A small image classifier, trained from scratch: 10200 steps.
Rows from block 2 of a small image classifier, named by matrix and row number. Rows with one number within an expert belong to one neuron, the router's apart. Each number is 500 + 40 x the weight over its row's rms, rounded and kept within 0 to 999. All counts start at 0. Numbers have three digits each. After the name is the row's rms in percent of the matrix's.
Before each expert's rows are labels from the 100 images, of 14848, where the router gives the expert most weight on average: "patch colour" is the nearest of a few named colours to the mean colour under the peak. Only what is clearly more common there than usual is listed. The data: rendered dice on a table.
# router: router (model.blocks.2.mlp.router.weight, 32x192, trained with AdamW), inputs 0-95
# up: expert up (model.blocks.2.mlp.up, 32x48x192), inputs 0-95
# down: expert down (model.blocks.2.mlp.down, 32x192x48, transposed), outputs 0-95

# expert 15
patch colour: green
router.15 098:412489516486428494507506528479490475447505519523558488481567457428483534493456476500527558457431449587472448488477562557450434438453474546480492471560509550533519492483450445480527459535455472510499505470537471457513489538527514546559533515511527512575445407537462510428440530487446526464
up.0 102:433532475446424488506455512505491419510472554494550502501529514508551467477508467500499521459505527458507536552505533457465519531503449539551501500498524508459539517408493521407536458469475551487485553474468462463447494452431476440504528518489472519513516495477511512527481551556531569528
down.0 095:516449530513516447507516503551576508509471508526521480472457519453531494472472510499570452441446546538508446526486449532586454533508491538536595428496449513549478497462543423515481440520506485444479571498546530506476508558530466508505508498457477553521452477510426470567529571424430476551
up.1 090:496536482476462500480510534531503540526444468422491598499517477520524542483494487451504510534542504471486529503488468467503530580499477563493510555454495519558519541491479580517492528499543469450454573527503518544557513523538437534431439512584517507475549578433527431522488457464461386518
down.1 105:503518457495500556508541571536491487550453459495480573511475503512479463536579489478531538497538488556479548475502529452505517492519448483581465467423465377489500472558575574512389502500539500475542500560521556442492504486488579503497502528468509541558463513507493496510538465470525525415
up.2 102:559455534489491483515548430457490506495498424501488535539498448528524472432578551476466519506496471601509525479519530440547514525453496457499539515559555463462446482509476493434483558480434499538478531379515459493484486514516535527427567511537486540443506463469530518515508455514521531504
down.2 101:580445459465504509466490535466502540491575433553501494434489497479526496513453531514520511467501480454535507477480483470454461493441527531467553441476571505483438480564463534459480498520478475449575477555547470500489491584497459504463444545573608524462416484497453528486543499552459468533
up.3 100:509439451454557506419599472503524494493476487488489552494545523531542476545548387517415558523481537481503516462482534429519536522549481496471508530447492568515565461462502484477512508517459497549492517394522505405527531552534450480455460485489504528495553493455576487517506519518435493497
down.3 109:496523421503441477419507522507492533536479473595465498564539491526541473470527474472531451484503533457514541491500410472475520462497530380560529504518503472531508425481458544513469482453448492494502542541421514470602435549464523434548571488546495520568469511534460499532528505487534510500
up.4 102:591519485491593499515510512533482544504536525519558509464521513484483498470494496487426495564496530498495553459528471495490449466462476405505543505534522512497462456453499495511533551514546460491540450478471561539476427462555473497488459545555520505456455492450547479505422459555464530565
down.4 091:518472533580494536416473516460455491428484532491441519584501393483459459503509456498527515504483519481470493500542506553521548511520502520427505502549513499584538541506493519486525480448487512523458493522496411479496481464473502402494471562548521481477439512456580534513512486544550427419
up.5 089:529505503457563454568452485515537566486534471488499475456499429478451457572501592529450431504470507443553468473488527481502495537483526563533593508516492554441428507518476558503440573524483555527487564520487531545518479460541460518495451527477559497555443536549415489498515508435470505508
down.5 089:486485493517525548543520520547502441566532545496505553453554453464487582479571515540472496553544519494507498435532444520435498488496501524527473507475483501450526542571501466498486528515491425438501536462477414519505518499483419506460417512470509504550576505540576481490513532525463444447
up.6 098:514520497587525483608416514426482496567423473542467544486453528454497570528458495505489534526470459570540503493502489504486498438487533568471453521462509513425469443499511530490526497514484450484466556478608505527563560474518522475488464482522519529528505422568541449467569435430471556488
down.6 091:491473541435545488474512446556492524517522503475548501417500511444488451502468523474536492435511471449445528605536523448466546527448540482544482556498469513510559546504507498517470556506509514502509523496492535575531552480510510480630573509463480513567488510475430424529507558455488543558
up.7 105:489510554468466497574505482517451517469477515476541538500522525490485456491447462510501538465459444545540493520488512550513431472478506429471455426543477517581466421485532448472510481556552557530524553430544461526508548569479456536439520494485516507584546503524438459532510515529506520578
down.7 084:528530505507477523461491524508526448522562472491535425504546490446510537534506446429502424404575470505513501566528474494566500549488528541502491492507435537432445485471409463498543501542484492529463409554518467457425567477537579532511522514505497462510515516503483519482510528462481479453
up.8 092:453571507581492614457507452465476498605499479552481527491519568570473427438489464503452474532533478613464560437506488511457512476506469474478523540587448449465490441451485552484488444494541470567489467553516580545508589521508545482546535532466501517470510477498481502565517439453554475554
down.8 090:465499515522597448486451441523467525546447542491452506496510502430485452508505462504511507501503506456515495477468497567507583509536446571525394471516504454499503528516509488484472506499549436439470546493463550519473495480469498514551517505521445492509552590481541549502519563523533466544
up.9 100:516505503483522546564499455451520543476590492516493515513506484479502585476563540464479497475525470549506429496501489397489588493490530510500488547540450483494523450509476457452519582531447468566455593480547516508414533471419504511446468456480518466480522429478478496501504492510516415518
down.9 091:498467471503437487492563466508494502463502509502442422543483488580500486523538512477493500535602513534534510544522537415467456484499509390481530558551560541562431479544482536530457480486497468511498433442518476483535533503465529551497489599524496493454465465455506506489512503549460474496
up.10 089:535485568477499469471486502457480478543435520507501545456492494501555530510489483469518483537501432567562520467510357508475561439551482513516488469494527527549510488582499510472485494507530462517500503574483544501473595488445546429535466473565488499463440473494543456511480490510517567536
down.10 087:484449469475520545522488498462459495498510496471494485533458575483496502540457473489463588540494530544477429521545569517420525479450523531521488454535531563516570484490528540495507509592490512491467502476439477463476563487451497526484509559466420546450522543516471475544545485536503406470
up.11 102:465491553472397494461527442452484555503545475581520488544525488467591513519497423504524533480524472570498507598531525539529469491476502491483534408475472508443418524394446430511512483491465566501524467509472461412491458484486538496532497547515516462499501483546418576501444473496488562434
down.11 099:529515513497541392505496513431462525397517530466513511514466506525469512493483574453504504448470463497514449457432540568518525462479500490480525523463481499555511507460424509534528495534502485495422506522526520547530493468478496486458524393411439531546497528526481400463519572468517492498
up.12 107:554481490480405449461534478528435447554475469487506514461527465450476495528601455519476480523560527444482629424487437540602492497489504558454554501467501481602521504514576545515457525509496534522471417536533558529549439462580499474497563529527505515571446506444509527529525504511450559536
down.12 123:494515523495478492522578551516496486531537447540487511440405534497471476462511466576492526540529468495469504502472455486580509468556457533474465444503473499482519496507517503521494490466464514441572466521483475518506471514496474514503464538576511470498486448539590519496488485507484477354
up.13 107:468473499539433455523493564528576513476448527468472501421440473528462567480515603522505459495486559447503525504480537483496425559572550539551529478441480520544515462519576541438463495506520552492518536516519542455539479530477490518522521523514483531544356519515540449521430481501464427468
down.13 106:502489462474466517499468497540479549520488516478479461496518540527535542472496499547467536506587469458536539463498523500510426427547523494414568524552576484457514556487526475484515533504505504483457548505463475543449451547489395472448454516558563505505551562490576528409507435469502465479
up.14 100:442479467509529511455449496459491542570474497536459556467526530441400541508520544517569565507534473550413512467507478542423515397484524554500423535411484455485506461470439511511495614484480450556474471524453538429572549451516543509523548451499456484553537515483495530478568503438526468537
down.14 109:536504493441506428468514514547504590492504465424478544494533490560483510486543464416529370505524423528482489472479470547484516483456478495535489483511437524536525469486476496533488480497494495510463536470485496579513535502559535508506453446465467529516528484518539416421517509498505544512
up.15 100:558465542440474552491497464401481502512587505548542561498513439603514490482486441491480484493514449500495513459503526604528445482522518425481467547536480506516485519536395400465499436458490533541487459524460488441436500565463508493498518523536491493523498519499488525519552501535518452489
down.15 093:554439550575458471517561556519504533487476507423468401485519531447437510529543554414569529480419458529484478477460490493527515453504476462531534472501518514513492511516522427523538493541501471495474562510525426543502475410511516465466481565462544570479426418551516544502472520496492570509

# expert 12
patch colour: grey
router.12 098:562445515459493490448550511486538515425503394518433511456521515503461520488541563541494460557488509449507507552467534511438563491567454523524483547444505472516549500536501451567440553518463528452502503467487521490506447495526469430499508509446470501499453546516505550484485573473546519462
up.0 096:446488458468439487487499554525481412550558522537453461540563440457510515513435455499540531494513475550573509464508481453498497554511525517488505479591483525446444583523472465472471546482500448489441524534491491500445527539515487477518475505540483486513486475476486478484515412571451460441
down.0 102:514536497492396571560529434485502535476540467546499536529545442565513508480462479564477513461514503590535421427457474523521476541560505573537493510507491539471457527488433422465486465494482464481578489538540467462490432519466408510498544468458448459514538571466492417525502527498450505496
up.1 106:455461514518514542452494516389485495500485510492486509525529494449527491575537568493464442405502480513494527469524520509554537545515534403416525511488530484481476489493540454487488516492580513495498534517553501462458445469469536508401469490584475473565508511504550473522532569444471519574
down.1 115:495473521529472448551483486517457521478452443492541590481440561484551458482485520435513510498513508461462529496499484528473478515435493617512432582517498488494563515499475556548516484415476538498510549446525494485501530460548538491474430478543526520530495453488462489550485579416477447485
up.2 106:463454485500387488465494521488493504506519563560485562557490533491505427503491549493506497440499456475508554456517423575495428564491529505422513529523457496429536508411538466434485507423491522511559434544465490467494448553431530495486486502536469524530486551537538527534515469430534561503
down.2 104:560544510562442431562533459553481481449476452478476475512503509469574552492563489460457490491496487545504518510458487492539489447479501443431553545569511436494538474492455479506539448463462485452517516520536504427488531525505553586478465486495485555506509485440553469437577506512499411448
up.3 109:476534451514513432525465488588522560548471470486458462517507478534480470468555433441481507540510494642533456475528484513463468462482481557477517457526476481507523478544521465499606483495482468536527535575565497512553425482506503452545461476466521514506531471445535532554514484506475556510
down.3 095:519440517526535521512526512514488455502556488457564524432452525506500536485474489471452546436518492525460497484500498551497453555441478537498472473504455528338465496460534491463513461486452472396557570539472461431545473530583469486526530477524520522499517477413502470543534451485487513466
up.4 103:520450484453577577547514537529501563422535493484427502507551510544488509442527548518434497456505502511478458541486500435490551501420522496549511610480420467517438521550490465508497549509445502496438489526514562546529519499466520465533494402485557541500543460447457459485505435535485521477
down.4 106:499553546539498447445535510448492504514468519490483574529543505470407456482530555465589475552510511490517514486472489483507516526509543539502545492455496496564483534499546423462508487507493460381498558460491554518582452481528545457477521450517499505504443398481466531445482523574487514476
up.5 092:524502538497515533551517581468522466462478519467493433524495544497499526413513624506530526453480482477540519465547458508496498515493475457465535484513548584483503462490483488464535487457508468433481505530514458486502496494476559494519493499520532480534487470491550437464553556421486577496
down.5 097:511502569570453539467484492500497519501502568579474584508504501509483492538489476485498498467461524466515512517519493480534534482492455558494476421536502455504546501526471547491526487472539427466491485492468534455496426533457600553505553451509496508561488557465433497475566547414461490541
up.6 098:612531468502553487508476510561500520531503503511491468485579499476504511469474449540503525521445532473435537483524464491466500470507569460519524475501428506562509503494539515540459520491513547494469507504491460477450551512513473497579475516488494490531479497518541531549533544500458414492
down.6 090:427524434517531482491534568458473492517501473453534516470462498473563545498509486518465517550492473494566542522477513567556492500493428562487472538485490496582463511494546513434530555473536460525534477540528447505422469509459439530485539485506529449502476580478518527520428553498481574594
up.7 098:369556502554495519487468485494463534574479487464511466467495511441507520547516518537425470536472456543462506532540478543403468547494518487492526525516434512530493487409473467458510518502545568477539468583557565478543482534434446538537489495526561488512519451458515515530487494510474480532
down.7 105:540432501515545463518497502600467462456509548489496481492430532437504544454499499478438455430502478510472561506532522447486508501467477582482471443454431522501447536565448501542508501439583539490517495474506498530541589537552533512501545427550425563499478499405438422510504504451412486495
up.8 121:554524504526595501466537516467490540512466501507549469497567477529442480520509509463434538521470537442564520467488404531513397548554514521478518522526501523490518467488491483492545509561474588507484481494471548499465560449451415532500495480462515545460457457524519464469495476533538501503
down.8 112:464464450412473546479529476430561466406466506473470488505486531467472536491505529529493524520547536486476528489480516547448530451542510405453441516481497517478465552529589498501484502481457481461537510556512546459490451589522527513510521555519473439538488558445533468554510511492497481487
up.9 106:508497504430546541565486487421499491455465526496535581502469467504503523483500503483447570548502551422502496471509531512543522524462480527521471521452493478491468528515587489394428464500509555480489493506493516478494558530506566477524442486517522550508496458487554538517532528526511480486
down.9 098:568478554479559486490458527482582489485472538519467460515519533497495458510441485468554553575542426502464454507494450545548432492485489548432411514403526525525457504536565478542561428488534525517467565439469446473502505548514441452542457550563501510478477494545579464469518442506524459509
up.10 107:563450498488508428518511519500505502474562482503429505540447526421519559495492495554425467539485539554542522482510577441421501508448511519548473437489471489533498457500553509489523566432502539548507491501494528479556487500486479480509409484478505480532514517479528492526474548494486435462
down.10 104:485521465508517499536483497453537487461502482489544460461545450595425484488465455495520469555526438455526529571556514521486528564550615540510479545523514433497517410478491506504453516468525495429492534591470528476522539526495497505509506503559508541444508533499512524500433531532508519566
up.11 100:513492497469411487523398527520519450529416486540468491439501514492454517525552490506525479576467539503567588454496492474518594489540476458532530513453525506597452471488490586485517524486542541503508495434537475551556533520485426483516539453468504539445484498536482593577561428542510491508
down.11 102:527504523574506473538572444514527484490516450494492501468635556473473494528451504470528488527519540545531458481469470509547513487503500422523468484477492538543485523484576504558474556529544476543526445464484443524548453449570481517402558552425507527485442531520508467555477479578536558524
up.12 103:527496512360585529521525563496536523461542514498540467476527519512452495507566442482480480541444508452449551508517496511474522491467435520542448492472523530488524532532479443466482498542539444510491478472503545573472502416506521557488502503529506431466505569427560474469531546466488562486
down.12 105:490524539598533531519441554536491503567545544448499483465495467535561471436459435435517487460475464533544508484547572453449510544417467552437474448546530532539592439522507530454470516530471502552431551466537476515505475493441514503514501495482546478454534485488485501501497515505522449470
up.13 097:523481552465561597494497433472513449544495455527460506549546478475509516467514503492496518521462492494521503479483466524485428499547503399452487543525583566437435514578458524501512500535497505500519457487469553504437579554478478546551538477393509557462467469549528499486544474523513519457
down.13 099:486470544470479591436474454458497483486430596464517539576497468453473507577486460497441547538564471459447522536482530518519523448473500446460485536455544549505497499480478441533524495472569520529484417546478536502508474574507572587501521572588456417444490528487464498543488462575463533568
up.14 093:507511492520574527522521504466496437460527479469518494526455467534532530508582483454537489519506497449566478478495530398485485508435462453472502464450546478454477449540504468471429484435506491473456496511554511526549553534500539511532463508453557528496505481531505418440526533444463445476
down.14 092:501472531503499473491471489489489498553441507543476522555563519555488547495462470463441557511497581457527547537500542423468559445484491514500428498423507534468537522497588477527480518480507476448410500482492511442469507486500485510473478495498516422478513522492399573531475490441487484539
up.15 106:426484503498511498490540553443478526500469480553479466532452469466455515530534556511442535498450489557449548443457483463478466506526491634517539516464494477451510481469535490498475512447523564528453459521479558528518547593512435467447539438556481520508573517541495504511555388426484490490
down.15 104:532551467516583498538554516569492477483494533501587450492440434503500539403530455440476466485441457471480484506519478531548494506508504448444549486538473517543473529491429544512546491544525449488443509511531453471502555529496502516464398469513556459505483469423495537515519546544475559458

# expert 5
patch colour: red
router.5 094:482510450519540470497561539532523471488491543449471452500450492508446526478460513489560529552429537534438500561453497443422570471470511503542439484555534511404540490460424505471555568537490429436489548534447509514552484527495490524515467494560504436478493539486484499428475494503457449497
up.0 108:441498543483486538510440502442477453484445530555520534519528435579506523573457462476486545430505479452480515473525534494461457585523504459491466517480467564438462553511481506487509456525525448501513512541481510428430519538435472466558519463535518473529472566508443431521523481523581543446
down.0 128:426552543562480523485429575463513535499445536598463463508486451489523502563506431552494476455507561517558439493494505550521519551568501534495486449539476539441445540571534463531447416431512499540552494484546574535440440464535450551556508502460461457522569559533466471509487499505472523507
up.1 099:522482515446528480556490464496469461563426446531475477506483536501502467501477437505489576482521446547445552479494446497528491477540479581587479507523508485446433517546465553512514582517539486549493480531510519547544519397461473489461456540484476487495503464461524481503538500470485459554
down.1 090:549441411449534532428487491507481410514519568510502475443396555488481548578432534501533460563442548460497497474563476502450489529515486445539453572489522455457500502449410465533466503546476449556571475485482450444495552481553506510503500427516511477464556474565530494515502492561419593444
up.2 093:418469491544574567520451444532482527484498468526464452526483561518498486558443530490478526473480464495548518573511481545412469547532502547516521503456443519578455542521479526471501501550574539541501469511470527578528532436474437457485513511453518461469500532503485477500547540473491463553
down.2 085:532517501532517463465511486499512526579491530472550456480496505518485528529460470526492617481557499454514431473566467484589483566560534513553487453474504477516506541453572488529457552521521474465421589523473497489442424470522517552491491468477525525565483487462541466478505438415529500475
up.3 099:441461492513458460494485474516522549489525479473481466515446510476509489543437485511501517508432499552489523475519491557407469501522546550582441483499559552523544564414537562479505477456558498544523477584536467460550537469500481521494519534459419521521577555539464508435506474530520531537
down.3 096:535520468585473479560567512515447577485439508404458508555543464511551517361497456455483536482493484524538499498515483477544617488474490466481539534436550555509530455470518440516530598517494499493486494490488433524495505490511471435524513469475513476520517524532488481506487501516572531546
up.4 091:493507520508521492544509486518481514543520488506534489500451558526590524470449416527546494516508489388463549509521479496456394521471450463478485479454553511618559474513517489488566504493505580407492560459543462499522523464464481500473449499498515508520497499535566471537485510554577513521
down.4 098:526527588475472531447533492516521519515468514413462485451517503561473471512466536560487482436498534523501569518494496502471509518542478450511457536429455540538482535484483611509534434479413452528466548501497463495520448446456505509583465486525497536434617518486483534535426550466588530523
up.5 113:570453457507484513512510537569499469481559574505567522496421543507511442474462504530429504472546519414509614514492499439506465565492526495539513465521530450499512478417513535481517481458547584503490473550493443584504508547518465465473547501522526452508431502456530478493552453533512490511
down.5 111:480480480481515444534463525505498421517498476496554478448478505532561550455453565404499495495541425480503549508497497446495440489468506521388543550525528462486507526485493553488480503516517471455514513443494533460483547506499543495533473531543515461474552472549518505461471482502482511492
up.6 079:504470520512484489537438435545471543526525436512519497562512465527506577407444460529506469453486449502506476425475456447519537578530510575478506407536551450499522461481490547537452466492522508529563508490521578483488532518510464556506468480448455514526429521471512538483460481510493527534
down.6 091:585501588490436517516508469492486523507476552441489479501489466447430453474492504517538478472473496513509500444490507584511469483496464522539543504543530508511553509442504561470536457520482557515515656466487544468450548493451460452472533522510491475559489540538502536449459504544486498521
up.7 103:460547536506692583462551497493451489590515491507517528529487513561545460492555431426487514522490418524542422518493513448500479548457487472428538476490496456473522489485463503437524516519477512482495579460521465519475529554422564513455527497507565516456516478483538454547515517452526465511
down.7 091:502464437463421468544500548539526512572481529524489511491528445485444503483543504610470541520498559498500485469533463491507576502442509513480488547490527439368462482566549465437543456509486525508472472522456551492562512437514600464515450455508579463547545514492498507519538456430471521601
up.8 093:439463468465521525540479488435445604518435499468486577494546527495452484499470468540454562521535516449531546522485514493465525516522569601495571529424486482582471535440543528471443474498492536549507519514583503526498499411527538466385460526507454486509554506471547524485459537466484426464
down.8 096:481546530497509541523549524457510475462507515515461485557619530529523483542525493462489422514498457535459501499498521516455485539478492465459500407495473530469514505457473441504551497465477466543561574513497503442487423511445530481571574486478459554509445472450465489507445485587492499481
up.9 091:530451490528526426552516489511464591483449454519545469520489551559485513521507511461429518500534470526516486503479552520490432551433522529560505507528461505484513548513505486444466467494505524477447455464532533563490484425520550497490519561521460498503521490535508517535514414482498454492
down.9 087:514528516491475475464539529573538483518443429549504553455544475526510509574525422475517485462585514520557494500524465554609477521546436579425555450465486489506428453494496579491485448534582441506485484494520472511480476496442549463473509491536516499512473538452431516474531516492535524490
up.10 089:473477551445484472517515484454460533568441473525485505561448496570508540543570493419482502480523498587565485538525568426458486467531499573490506493432483482512494541468563532516483519464499531480568475453515481478467418493515464446511521495526505516429496451571475531526508496558500490495
down.10 089:523511549507494483478491489438545455494501511488488465543489458445513526467456462526514482456513509514491506557404488516512428362488482502474539475576557471540527430462412523469521521474569489528538488523480513540421563487443449436564519551498439508451481490520455504549453487478474550467
up.11 099:467497529431472516484524507464507518518523458563512559489553480538522496478540483513515551502516542452488479494497420479486531522525492474489505505543529513382489447467458510514423515465455479454456549395384467529549418527481482473453535492520449573468495524453548485506537496394534488427
down.11 094:523529494572496475532447526445503498431537531529500522476522589493507463486466543541431520542488466497470480525448517492429488466479474487443504539530465568532569551582522529440451495457476484493468465482446427480564475498538458487502496486480596509560462495474512536460539451470490487549
up.12 095:528496476577450477510508482503480568467507506478482513500467498483437470471411447518512473492505444599549513516501496469460483549444447455506515523473530489490509555427538529548517572506490480456465484485475505544502529476491465581521491464468460534452487530524523519465429470470525516611
down.12 110:503534478437484459540487474488545520539400539479481476540568499532424518480498501529563496476534558463502449448478484524459517520544478479516537465489490511530549474471496498456479562496506484493452509449495425582404462453488476485482501525404470506523507500596481458540499452474542521583
up.13 114:553524511445535583490546530509490497521597528508526475456534520535514412484470476532445507455513486436528616509508509416524474549499538557455503423471521529511568486409504562467570464470523554522504468538475454496538491566463461431501517488529566454440442439493484469483522533547511468456
down.13 099:514495391473508513508517440529505498526513472474477486435488454499471464499574507462498496563486482535503469506466548465528555463494521499518430527588456455500416472446463573507480549518534525467447535508474523428525519515515494518468525500564513471512525504491490497489544513461405445483
up.14 103:529473468549514518466535419523482572522564498516487539515536473453483497450522589516424463465533534491557495510487494477416485459552561477490493489551457507493521441600482473514431510535539573578531428486479534476509434420510530451523503432438524475502537525509463489478456510494518577466
down.14 097:519510446522525432553407466553520545436459500534478495492465472520531525436570454506539487568539539561437461477465547435557523503493482478499478484553501473566450447502454534536520496472475507459493545528455572455633588583473421482528532422510512507487534451495473434507504436501448453462
up.15 106:548481473531505505471538469508458521492466435475504539470584503530471581467537425508466505486590471550508454467507499500567498507533527545511538498534497531507527543555522533500482450526489445516515500457596450542441419481524512551428471531441513526476525494517527579467490435510509423511
down.15 100:520408467503430453445527532441500441479467429568489519596524512502536455560508531529489499500555553499494563486462450516472451502554504473448527471497526535492521516547486511462494459440459512493525453496451506501444461491475488495417477528450454517529528496544526513449524549529510460461

# expert 0
patch colour: blue
router.0 105:433559478475498539548459560467506530486492551456541424561466475526550492518483492471531503537482549506494452519496580506493502532551528433536483468529476569490426541548491443483472456565441474433487539475520493482412464524533515462550512563529445511518488477477454517511518572485464626524
up.0 090:477483440568478526528485537489506483544530503567458538444483564483503481512503461558433466485517492530558439468546511458433535432512510453481503467454518482490486497478534427502469572414494507520497597378534505494473459491481527490444488433533482520415570501564504518540462502514516526460
down.0 094:509521531445500491494523508533505508467535442473532534480443473469503515503531459550484498507498493541433457529470517499461543444545532518496520443534524499518505407464515578564488511514488482639475593426470528544501514504480513490436547560433440520474492512566526525477517514395448484517
up.1 107:458507493468536582572462493466474476523455527467500515519431526499476471437518590511514478557435478477450484478497552501531500515568476399530387548507453540442497583552428461511492473508528436504508546484467532520445587519511481467490435513521490471509519503475470449506472515511475513482
down.1 106:414466488504483541574508550484534519556481513508542490522549488528551537625517459505550529548505490449443512456477495484564508520537543511529528492552482480437455509510545501557485405537475535453561487531463505517458470530443442597489425545524497399565487509521534490558474507555434446531
up.2 093:497510466448442484499489523548449547522552476471531425543530540462432471437517587467493457547557553434518560518453445507494498497543491549462494459516473449532477459426508522505508562497494534502480528462522480499488512641485535503448495509489487465546539540474531535488554454497479540547
down.2 093:504453463529553484560458466538518523478484599483451463515514519555557509458495479536555467529487523499503498464499555425520499405444476455409585526529499517521524527552504488538488509447509462486503506478460429488521538441526493481489514532469464604477448509488486513513458486511468503532
up.3 096:510523459532479502557588478542497514475519485484437521521513429533512472523529530514546564488477476607512515449491533519464552540445479551562424478449510508468490538536512503516538577561470514524457515474434497491518481444477513473451487460515526487481533418527582529498475614502475526446
down.3 103:543534520525467518484514489455467498409427578520504490445522471446511555445477447544494556455533571418431498559505510497495515526568540481511545464503497491463485502567463436498489451446531568505509545508510565483477543509470505569592551457486510546549475531518463477566478488449498512448
up.4 108:464539540435427568496466479465476509480547513495527518447474541521524457530454560569443607538578503501469527580485568452507497525472485579489533509448455489524502513476555462498515510543488505509495559476455432468548502551480515425482537525507478486443430508470489487508563506533505534488
down.4 110:515563494505478522503482410537596542455529547512507489458578474516480536460518528528517432507447486503488471495478586492493535562507467444580480553533480515605486451519471510519466416494475448517520475492443473470477539448490450548595538462467504486527542502426464516412479557525486485521
up.5 113:522520537483490507501512498554467492491544510529532543521489517474539499549509445516451530516536517568498477482526469427479491492457413449511505474464539498559556499557542488463543505486554494481503506468520536515479381556475537489536507493486540485508397491542503482556538532502531511477
down.5 104:453535475465518491550475532510525584532523531520514456558436499503481496426527472503528477487473499450436450463497511566558474517495498551556520472529425472488500483479542478500463470480464492474507493483495501439433498564436553485500459533455436523552483538465575525495546477466504445448
up.6 093:562496498537456473486484552556527498419575471557461437457508454541472481507448551458499494479492474484570559530482554425413461504504513572538552479551456489531522488478544575512490471441504482543462514546488450519528513489494529501527560555492538502447540535492489443501499485525439546477
down.6 092:493514494456606480506552431463460528479512497395516447453514445519511561548561421529491499529464516455506452469496544561592540538441485508488497429520503525481439478480456507495509566474487513480514498502529504504507492565540501498514508488456472548553490480412488521553536476559542503458
up.7 104:553552519541465415434536489452434533437545526491496516505526486574528529478494376484490526494523530534435502438445588542475428408525553487509508530498516565522526503428483452508507520495505545506474509398535535538458455499508502516467583483464481516542474545542482537488511469520473500510
down.7 100:547434586463549590537546450522481554453569464488529516538571577500549419556559579456478498462483418525473455537482547515510553547451485505482479461523442501519524497507481517445490497459528538485523527531464439455458520484502566469495527511522523510460493473459427497520538505527465567585
up.8 090:459526542495527462477518520523452518592397471500492518508485456452526515460472486452525467506540500411463528408469557458491487544566445439484526494489550470566465467586500556461428527457560486512477546421523527488480539407488463553522527526512450540406523515531534458552513514517525541539
down.8 091:489488521458551548566429527502492490461515506461514478502451524515513549610414465526503517480428477538479576493494503471506515496462510551524484482477462466521462476567625488442509482480477499475431490557592451465396534553504482497482511514487537478490453488527585539422487532471498497518
up.9 107:495454454471530497603509532563475496477496515515417553582490528530474589489512482479533478549440480500464525448526442492522531420492454546531446545471534522582523459590476475513454525499530420496577565465433505512537485478505487462452443497409484424519521542533462455478553494486474447481
down.9 099:476559501382441561447440517449466453549492518463512476522488536483499441454454445492560553506483508527546523426547522432544472474544478456522480479518552488465562530511430549520507508457500512443477473511481534586452530525509483517457501521537495565472591509527514421483511477562455467565
up.10 109:530497546388516495563504485476468614525494466453539510469539500504558519539566554462467495535502449492519390519499560565575547445538541558506400520491461504456502545432415528443474482506517450522524557575493516490461489487508468478442509508518513507512521491438450483486545534489503582469
down.10 102:495472483573486514547499533433541515538546528507554441556478523438480505504492503447544454455488455506492481412524521502466474539498566541468563564532537522500518492527482483470575477456479493485551452538484555464506505544449508508474506383455520472563475435473550563550531463551496460564
up.11 092:495474471551531432501604588492473570519516517508456533514553435452565496481479456481467465458471502510507507528494437559447504450584475555474525523473466535425571550473494509516419502511470460496441563481524465533498489499456571517509453460502536492506494545510544423519459467547536472555
down.11 084:530536526534515471497555464531477461499423476514519510506466549469519542459412534438542564457540472530554522535514530415462528581467522562466542509485506553516538563494468466454589478533516526546462558536491479477540527443509445502448534443500487473475443519604480464492493555454543527470
up.12 095:450493444462530495439432445492451580574491492482505581577470463507497453466492505473480463483555502513470504494521533487447583495479489381542576540479472549529507521552479511537470487475500541501458505493567456500493518486488519509500460490497441491498502503507546509552419446482510542511
down.12 093:478493536494494568538484516456525470510449489479449500448491375491559490481493473546497522549510513474499463553459477538511466533503517489526487496523441513476444515581582484510506548478519510560447520529489479513479473548468513517545513579580446443566462535488511473514490479508517512459
up.13 102:513488439512480493530453529568515499488511506458480475519419487492520477483497497515483515535499546577531483491503569510459436556490464510481445460459503509653516463472559505406477528478562497449467471574475506509567495460483473536525471484505524537461505521465485562502495505552476563529
down.13 108:434471468524474504498486503527504543492493494465488513498540433507466559477463466593489519440537495551444425507477468478442569523476477453482499495486494514480572493578432471557587530486501510566456552467433510518513555438426472509528470479437487478490548458520482466583481513416557516429
up.14 098:480465516523529495571457515494474504527574444522477507526494525558471435441459532500479421467493541511461429479483516460485523556467495522586469551475481462478405537565571475533444474521495513496495481512527535550483506470502530517501532510496550519479507512511492462525530468505522500473
down.14 087:419435480491468471424521577545472493551554511507536469471498485499574498493523426502564489554561502441461458478491477484518510537501499557513551430491537466471413465498577488485487533523426520542459525505571450475496482512539497485494517412501492497543554441500534575552518524499543453486
up.15 089:571496432614569466532458448451577388476513506486430502517567486463526472514554516467494516576514445515504509514550497507452505467515482377481493545460503485524559490507515504457443525435496525445521528562508540515504569394479529468537505533418529534476467558470522518552512552539509514575
down.15 094:502516488481534442517522554547475485459552387503506440524388538474509512502539456579479461427516590451482513533477484439511586542564542588496535515482536506488498574551504523520538542410484511529482472492436474499487491507517476471516556407505476535492512523487506525572499502446492547513